{
  "train_examples": 26041,
  "tokenizer": "word",
  "vocab_size": 40,
  "encoder_kernel_size": 3,
  "text_encoder_activation": "gelu",
  "learning_rate": 0.0014,
  "beta1": 0.95,
  "max_steps": 21700,
  "warmup_steps": 2170,
  "weight_decay": 0.2
}
Rows from block 8 of the audio encoder of a small contrastive audio-text model, named by matrix and row number. Rows with one number belong to one channel. Each number is 50 + 12 x the weight over its row's rms, rounded and kept within 0 to 99. All counts start at 0.
Before each channel's rows are labels from the 100 clips, of 14976, where the channel reaches its largest size: "strongest on" is what is common among them. Only what is clearly more common there than usual is listed. The data: Morse code for random letters and digits, with fading, noise and interfering tones.
# filt: filter width-3 conv, dilation 8 (encoder.blocks.8.filt.weight, 320x320x3, each kernel summed), inputs 0-106
# gate: gate width-3 conv, dilation 8 (encoder.blocks.8.gate.weight, 320x320x3, each kernel summed), inputs 0-106
# out: residual pointwise conv (encoder.blocks.8.out.weight, 320x320x1, transposed), outputs 0-106

strongest on: reverberation
filt.87:55 34 52 49 48 45 39 71 37 39 51 41 42 52 45 25 44 40 62 62 48 68 60 64 57 55 46 46 59 53 50 53 55 47 60 74 48 50 34 52 25 34 20 44 71 65 31 50 37 47 49 38 41 47 48 48 39 57 57 49 53 48 53 66 50 44 51 55 40 57 37 38 54 29 45 28 40 47 37 49 29 54 44 51 70 44 52 70 42 47 55 51 57 58 53 49 55 70 56 48 57 62 47 46 49 63 52
gate.87:60 46 63 36 62 43 57 63 43 50 38 60 29 60 61 46 71 43 44 49 41 38 42 30 50 37 40 29 50 48 43 52 47 34 34 53 39 58 21 43 52 18 30 29 71 49 63 64 52 70 59 41 45 63 57 42 50 55 47 44 78 46 45 76 67 57 75 41 51 54 67 47 64 68 47 52 48 53 71 59 53 51 45 48 36 57 45 61 45 60 60 46 29 41 42 26 45 37 61 44 73 74 51 59 78 59 53
out.87:36 52 36 53 45 55 63 45 44 45 31 28 45 42 58 49 45 57 47 60 47 50 53 44 35 43 50 48 30 42 55 42 43 44 47 38 41 32 39 31 61 38 62 78 41 49 67 46 65 51 47 45 50 52 61 46 65 52 55 30 42 51 61 63 47 66 47 33 49 38 53 53 36 38 39 39 55 54 42 65 53 53 57 42 55 35 46 35 67 67 44 57 45 52 48 61 61 42 47 48 57 70 60 40 49 51 60

strongest on: speed: fast
filt.293:51 40 30 45 56 65 58 58 59 40 25 65 45 33 61 46 56 41 57 58 51 54 59 52 54 46 44 51 69 61 63 59 55 48 57 51 47 63 38 65 31 50 45 54 57 42 38 36 34 43 29 62 47 56 50 48 57 46 32 56 26 31 35 56 28 41 35 35 20 35 31 46 27 43 23 27 38 16 28 33 44 52 45 42 45 54 53 63 54 44 66 41 55 69 52 46 61 41 57 41 34 41 34 40 32 43 54
gate.293:63 57 43 38 37 37 47 40 37 55 60 51 52 61 52 59 55 42 60 47 35 68 52 65 53 48 58 50 45 39 42 49 71 38 56 61 71 42 38 34 34 42 48 31 54 81 54 61 65 60 46 50 64 50 60 61 50 56 74 39 43 61 41 71 58 67 56 52 68 45 42 51 67 47 62 38 51 59 51 65 37 28 50 57 63 40 38 56 39 47 49 35 59 47 30 40 45 55 61 59 71 64 46 65 71 63 74
out.293:63 44 68 44 43 47 51 46 61 44 55 73 56 59 67 72 60 72 60 48 53 50 45 48 36 46 51 65 49 64 58 63 39 53 45 60 43 68 49 56 70 40 43 49 45 37 59 47 41 54 52 53 35 54 50 34 49 53 37 50 65 61 60 40 71 55 46 35 60 50 37 49 79 56 48 78 53 67 63 74 53 46 42 39 44 56 39 39 33 42 30 36 36 25 40 28 48 46 57 55 44 54 52 34 46 47 59

strongest on: speed: slow
filt.159:57 49 58 49 58 38 48 57 36 38 21 44 36 51 48 43 42 39 45 65 63 57 30 33 60 46 68 44 53 53 62 55 44 34 54 72 59 56 33 50 57 42 44 59 60 51 56 62 65 48 62 34 36 48 48 26 59 43 55 51 54 51 51 43 40 40 44 37 51 28 35 25 53 40 38 41 38 28 47 50 56 58 35 43 66 46 67 45 60 54 37 47 36 39 57 52 54 46 53 39 60 82 66 44 70 60 52
gate.159:42 52 41 33 70 64 66 60 61 54 44 53 28 77 65 52 50 40 65 55 24 42 36 26 36 37 34 30 33 30 31 40 34 32 30 36 41 38 16 35 51 51 58 43 56 64 43 67 53 56 48 51 41 73 48 52 48 51 64 50 82 53 55 77 50 50 69 53 57 67 72 55 56 59 50 42 48 75 60 42 46 49 52 54 56 47 47 48 43 47 51 58 32 55 49 44 56 52 54 38 83 73 41 54 56 52 58
out.159:70 68 70 53 57 43 55 70 53 70 41 61 47 64 50 57 41 67 81 70 51 66 47 57 59 47 68 51 47 40 54 72 34 44 65 72 59 44 37 39 39 29 60 60 53 72 41 71 48 66 67 55 44 50 50 47 68 46 73 36 58 76 58 56 62 46 78 69 68 57 45 48 85 67 61 54 59 57 42 58 46 62 38 45 64 32 58 50 58 53 45 51 49 45 62 62 63 49 46 66 48 33 58 51 49 48 40

strongest on: reverberation
filt.23:45 31 25 36 51 67 36 48 53 26 40 33 42 49 70 41 38 41 57 57 44 51 57 30 49 44 45 48 52 50 39 58 53 45 52 46 54 51 39 51 51 58 58 64 55 59 54 59 63 63 53 42 62 67 60 61 70 52 52 56 26 37 43 72 32 41 43 34 40 36 29 48 38 15 39 23 30 51 37 37 49 53 48 49 46 51 46 55 44 44 59 41 58 59 53 61 60 52 59 42 68 58 49 55 60 67 64
gate.23:77 49 56 52 56 29 69 73 51 65 59 62 47 77 37 63 48 46 65 48 35 54 59 49 43 46 51 46 53 45 53 51 51 40 52 47 45 52 27 45 60 40 42 32 63 75 58 55 70 57 45 62 40 48 60 60 45 51 54 59 75 52 44 54 68 52 75 47 67 54 66 28 66 58 44 45 55 59 69 66 44 58 54 52 49 50 42 67 47 65 46 50 42 60 35 49 52 60 53 50 67 77 37 47 57 41 55
out.23:64 62 43 77 35 42 76 65 69 72 59 52 80 41 40 37 42 44 49 59 32 40 43 48 52 37 60 45 40 35 42 29 42 59 33 37 47 44 46 48 51 39 30 54 34 79 54 32 43 32 38 70 40 35 54 55 20 46 39 58 39 83 69 29 73 48 49 69 72 56 68 28 62 74 63 64 71 34 68 70 44 43 38 50 49 54 47 31 55 49 55 74 43 60 41 57 40 41 33 49 42 50 52 55 38 43 53

strongest on: speed: fast
filt.225:40 43 41 53 36 17 60 40 43 51 50 60 57 19 30 39 53 42 30 22 38 60 71 54 47 43 44 60 56 61 50 69 63 64 60 50 27 60 58 61 42 54 45 46 32 38 52 34 35 70 46 62 52 44 25 52 54 46 49 46 39 51 50 28 41 16 31 61 50 54 52 41 50 45 46 47 55 29 43 38 52 56 49 47 53 79 51 67 53 56 77 52 65 66 61 56 47 66 57 69 46 26 42 59 54 54 66
gate.225:58 61 87 39 34 23 52 52 35 76 51 74 55 48 40 55 74 52 49 43 38 50 48 58 50 41 56 34 49 40 52 42 61 29 45 56 62 43 32 39 50 32 53 39 59 40 52 57 64 57 41 57 51 43 55 35 57 37 67 46 60 49 33 41 64 66 49 49 48 53 46 56 65 63 48 69 56 56 43 65 45 40 45 40 65 59 49 62 55 59 44 60 39 35 54 35 56 51 59 68 39 56 40 51 64 39 42
out.225:76 45 77 67 52 47 49 63 66 75 64 73 58 61 61 70 64 55 53 61 57 53 51 65 68 53 67 58 57 60 56 65 43 53 50 71 56 62 62 62 64 26 54 55 52 48 51 53 34 72 56 49 37 68 51 27 53 41 50 59 76 69 59 48 81 57 64 53 88 72 58 47 80 72 64 83 56 56 53 78 76 61 51 62 61 60 57 54 59 66 56 42 49 35 62 44 50 63 70 45 42 56 55 41 72 53 54

strongest on: speed: fast
filt.104:53 50 40 40 52 46 66 45 55 45 44 39 43 55 70 56 46 52 66 66 45 50 77 83 57 45 68 57 66 59 62 50 55 62 61 51 45 60 48 56 56 48 24 47 48 51 50 30 44 43 34 75 58 41 63 68 27 50 39 32 45 42 55 57 72 83 69 38 52 42 62 54 50 74 44 60 56 66 77 73 49 32 37 54 37 54 67 39 35 44 47 53 51 53 48 41 48 40 54 38 44 36 35 31 40 32 66
gate.104:64 40 54 45 38 24 59 59 41 41 55 38 44 70 35 42 44 48 66 51 36 69 51 56 50 43 57 48 54 52 59 53 50 36 58 50 54 59 34 50 43 41 27 31 56 77 58 46 55 40 33 53 37 34 52 58 39 62 42 39 47 56 53 39 53 56 68 40 59 57 43 29 68 35 36 47 53 61 58 72 44 35 31 41 49 47 39 48 42 51 35 58 49 53 41 41 41 47 42 56 43 63 19 38 50 32 54
out.104:32 47 29 36 36 40 40 37 23 32 55 30 45 36 52 39 50 40 24 18 51 35 60 36 47 61 38 50 42 60 37 58 75 56 44 47 42 70 43 66 52 67 51 43 58 56 56 61 57 54 54 42 65 41 75 44 43 72 60 67 43 51 42 51 52 62 43 48 52 49 34 51 49 42 46 52 34 65 68 50 40 49 46 31 42 61 28 37 35 53 28 49 60 61 26 43 51 65 55 63 60 85 45 68 57 64 60

strongest on: speed: fast
filt.211:47 67 37 40 55 61 56 28 45 47 49 51 40 49 62 69 54 60 43 47 54 52 44 50 56 44 56 65 43 57 48 57 62 59 49 34 60 57 68 51 54 55 66 47 31 47 65 53 56 57 55 62 71 48 59 63 48 47 49 42 39 47 45 54 49 64 47 42 54 36 51 63 48 65 64 65 50 53 66 56 60 40 52 58 32 54 39 21 48 42 46 37 39 48 33 42 50 33 39 42 60 42 58 67 50 49 55
gate.211:68 58 87 56 39 41 56 48 30 59 53 73 54 55 45 53 78 53 45 48 48 58 54 63 59 47 61 45 61 54 66 52 70 42 54 66 58 55 40 48 46 29 27 28 67 45 58 53 58 55 53 56 54 43 52 45 46 57 53 52 62 51 41 56 76 72 52 46 60 48 56 48 55 52 64 63 53 49 61 71 42 43 54 61 54 62 52 70 46 54 49 50 50 29 47 28 38 52 70 54 49 66 40 53 68 50 52
out.211:62 46 40 49 49 51 58 57 44 53 63 45 51 45 38 28 40 42 45 59 51 59 63 67 67 58 80 51 64 52 61 46 46 42 65 56 55 56 48 60 29 44 73 58 27 62 41 46 32 46 38 65 40 62 43 49 39 37 50 54 43 40 64 43 31 40 54 44 44 59 74 48 38 53 42 57 43 25 48 19 44 44 32 65 44 46 49 54 53 46 61 54 55 67 53 44 52 51 50 45 35 41 37 35 49 58 69

strongest on: reverberation
filt.55:50 52 47 54 45 48 50 64 56 50 62 38 50 66 34 34 50 51 38 35 65 51 44 47 60 69 67 60 63 59 64 51 49 58 52 65 81 58 53 53 45 41 35 25 74 35 45 48 48 33 50 32 33 43 69 42 42 67 31 46 45 45 53 42 70 53 63 44 52 59 49 18 40 52 74 53 46 51 53 59 38 49 68 63 53 47 55 56 33 43 39 43 32 28 39 44 37 42 62 41 50 53 52 57 48 61 38
gate.55:55 60 38 26 54 50 55 71 41 61 51 56 28 69 50 54 39 52 61 49 38 61 54 28 52 39 43 57 48 56 49 60 69 48 51 35 44 62 31 54 38 46 57 31 51 57 45 58 46 57 40 52 41 61 48 40 60 51 59 27 61 63 57 69 46 49 52 56 48 57 46 53 62 49 51 39 49 72 57 60 37 42 38 41 47 40 30 45 48 47 39 34 35 59 32 24 36 37 34 55 68 70 33 66 60 62 44
out.55:55 54 48 50 48 52 49 56 47 57 66 57 48 44 39 34 49 35 32 49 49 38 41 58 62 64 57 52 56 37 21 49 58 46 42 61 61 57 34 52 39 41 32 30 46 42 37 72 25 63 52 30 64 26 53 48 35 35 59 52 53 54 41 58 55 55 54 72 54 43 50 58 62 51 68 64 43 64 41 43 53 59 52 42 50 72 24 61 44 58 64 50 51 61 38 37 53 73 57 49 66 42 55 69 61 66 31

strongest on: speed: fast
filt.90:81 49 76 57 53 50 32 57 62 62 58 54 62 50 45 72 78 67 59 64 57 64 37 60 46 54 54 44 50 59 56 67 42 34 56 56 70 56 47 43 53 23 34 41 41 56 72 50 50 71 50 58 42 47 43 55 47 42 62 52 55 57 43 42 45 45 65 47 58 56 55 45 59 71 53 68 48 56 46 53 72 45 50 55 41 44 60 43 42 59 56 61 36 36 43 53 54 44 56 54 44 20 49 48 56 42 35
gate.90:68 45 61 43 52 44 45 71 40 61 57 55 40 70 46 55 64 40 68 54 30 46 51 38 42 34 37 35 41 46 36 54 54 35 38 26 48 52 18 42 36 30 42 21 54 71 51 54 47 62 41 59 32 56 50 34 42 45 64 51 63 49 39 42 44 36 52 37 40 53 52 39 55 50 38 39 38 52 44 53 46 46 52 60 45 45 41 74 44 59 46 52 48 60 30 37 39 47 62 66 72 51 21 45 54 47 46
out.90:39 45 55 46 53 41 63 44 46 25 53 43 49 55 50 39 62 47 69 37 49 64 75 52 48 73 43 49 53 52 51 44 38 77 73 47 50 48 53 49 30 55 50 16 35 48 45 31 61 46 51 56 45 58 28 50 33 73 48 37 47 57 56 47 52 29 58 54 62 69 51 41 50 20 44 38 59 31 44 50 47 38 41 59 46 34 58 67 25 41 43 39 77 44 59 65 20 53 48 36 40 32 25 36 48 44 64

strongest on: reverberation
filt.249:29 37 57 38 44 58 37 26 41 55 39 34 42 30 59 24 51 30 18 48 44 33 51 44 45 37 60 36 49 32 43 48 49 40 37 72 49 34 44 37 62 47 63 62 50 48 57 63 60 63 71 36 53 54 60 36 60 53 59 53 41 41 32 40 43 46 43 42 49 42 24 47 42 46 49 47 37 28 40 33 61 73 52 46 70 72 53 58 66 67 71 64 33 57 75 61 81 58 64 63 53 61 61 55 78 63 47
gate.249:59 62 57 38 65 38 61 68 63 51 47 50 37 57 47 73 40 53 66 50 29 38 52 48 18 41 40 25 30 23 34 33 50 38 32 39 38 26 25 21 70 68 43 51 51 41 52 50 53 59 40 54 57 53 43 65 49 41 59 39 77 54 65 81 57 69 61 56 62 48 69 70 56 61 49 59 47 79 76 58 61 56 59 37 33 53 48 47 57 59 42 64 47 58 51 59 68 48 60 49 68 71 57 50 59 47 55
out.249:71 45 57 43 37 40 47 59 43 61 58 59 79 70 45 52 60 70 57 45 44 58 38 38 75 48 60 64 65 51 60 50 44 39 60 74 68 63 40 44 32 57 42 36 46 44 34 54 37 35 58 39 44 43 60 64 21 38 41 50 40 67 57 45 50 53 82 55 57 61 45 61 76 47 57 51 58 67 46 54 44 26 33 71 61 43 38 46 39 43 25 42 50 39 34 25 47 37 49 55 55 51 52 60 68 55 46

strongest on: reverberation
filt.273:57 62 54 60 64 74 53 49 42 50 54 42 51 64 65 48 58 55 65 77 78 68 55 67 65 64 61 58 71 68 62 64 58 57 78 89 72 62 56 59 40 15 26 64 66 55 52 57 46 39 78 35 47 45 51 43 35 43 41 54 62 43 58 68 53 70 60 40 47 62 70 53 48 57 47 43 48 57 57 60 61 74 65 64 70 46 67 70 52 66 54 55 60 54 51 67 67 65 63 34 59 50 53 34 42 39 38
gate.273:56 51 53 28 54 59 47 57 53 52 56 45 24 58 50 47 44 32 42 58 44 52 62 48 47 41 48 46 56 53 45 60 60 52 38 58 45 60 27 52 56 26 31 42 59 60 60 55 49 64 59 41 35 56 53 47 47 52 56 38 78 32 53 78 53 60 70 43 56 61 74 51 47 60 42 54 35 68 59 48 55 60 58 55 57 56 49 57 46 57 54 54 26 48 40 40 51 50 65 48 78 74 58 61 72 53 52
out.273:36 44 50 30 48 50 33 47 30 29 35 17 49 35 59 48 43 52 50 43 40 52 59 33 49 55 46 30 33 33 36 45 52 30 55 57 45 50 08 47 38 53 46 61 57 65 36 64 53 50 58 30 65 55 48 62 53 69 67 22 60 38 55 78 21 58 51 65 52 63 47 57 41 27 48 30 40 48 43 40 38 54 36 34 61 41 37 64 42 47 29 54 66 57 51 46 58 63 56 41 49 60 33 53 50 45 42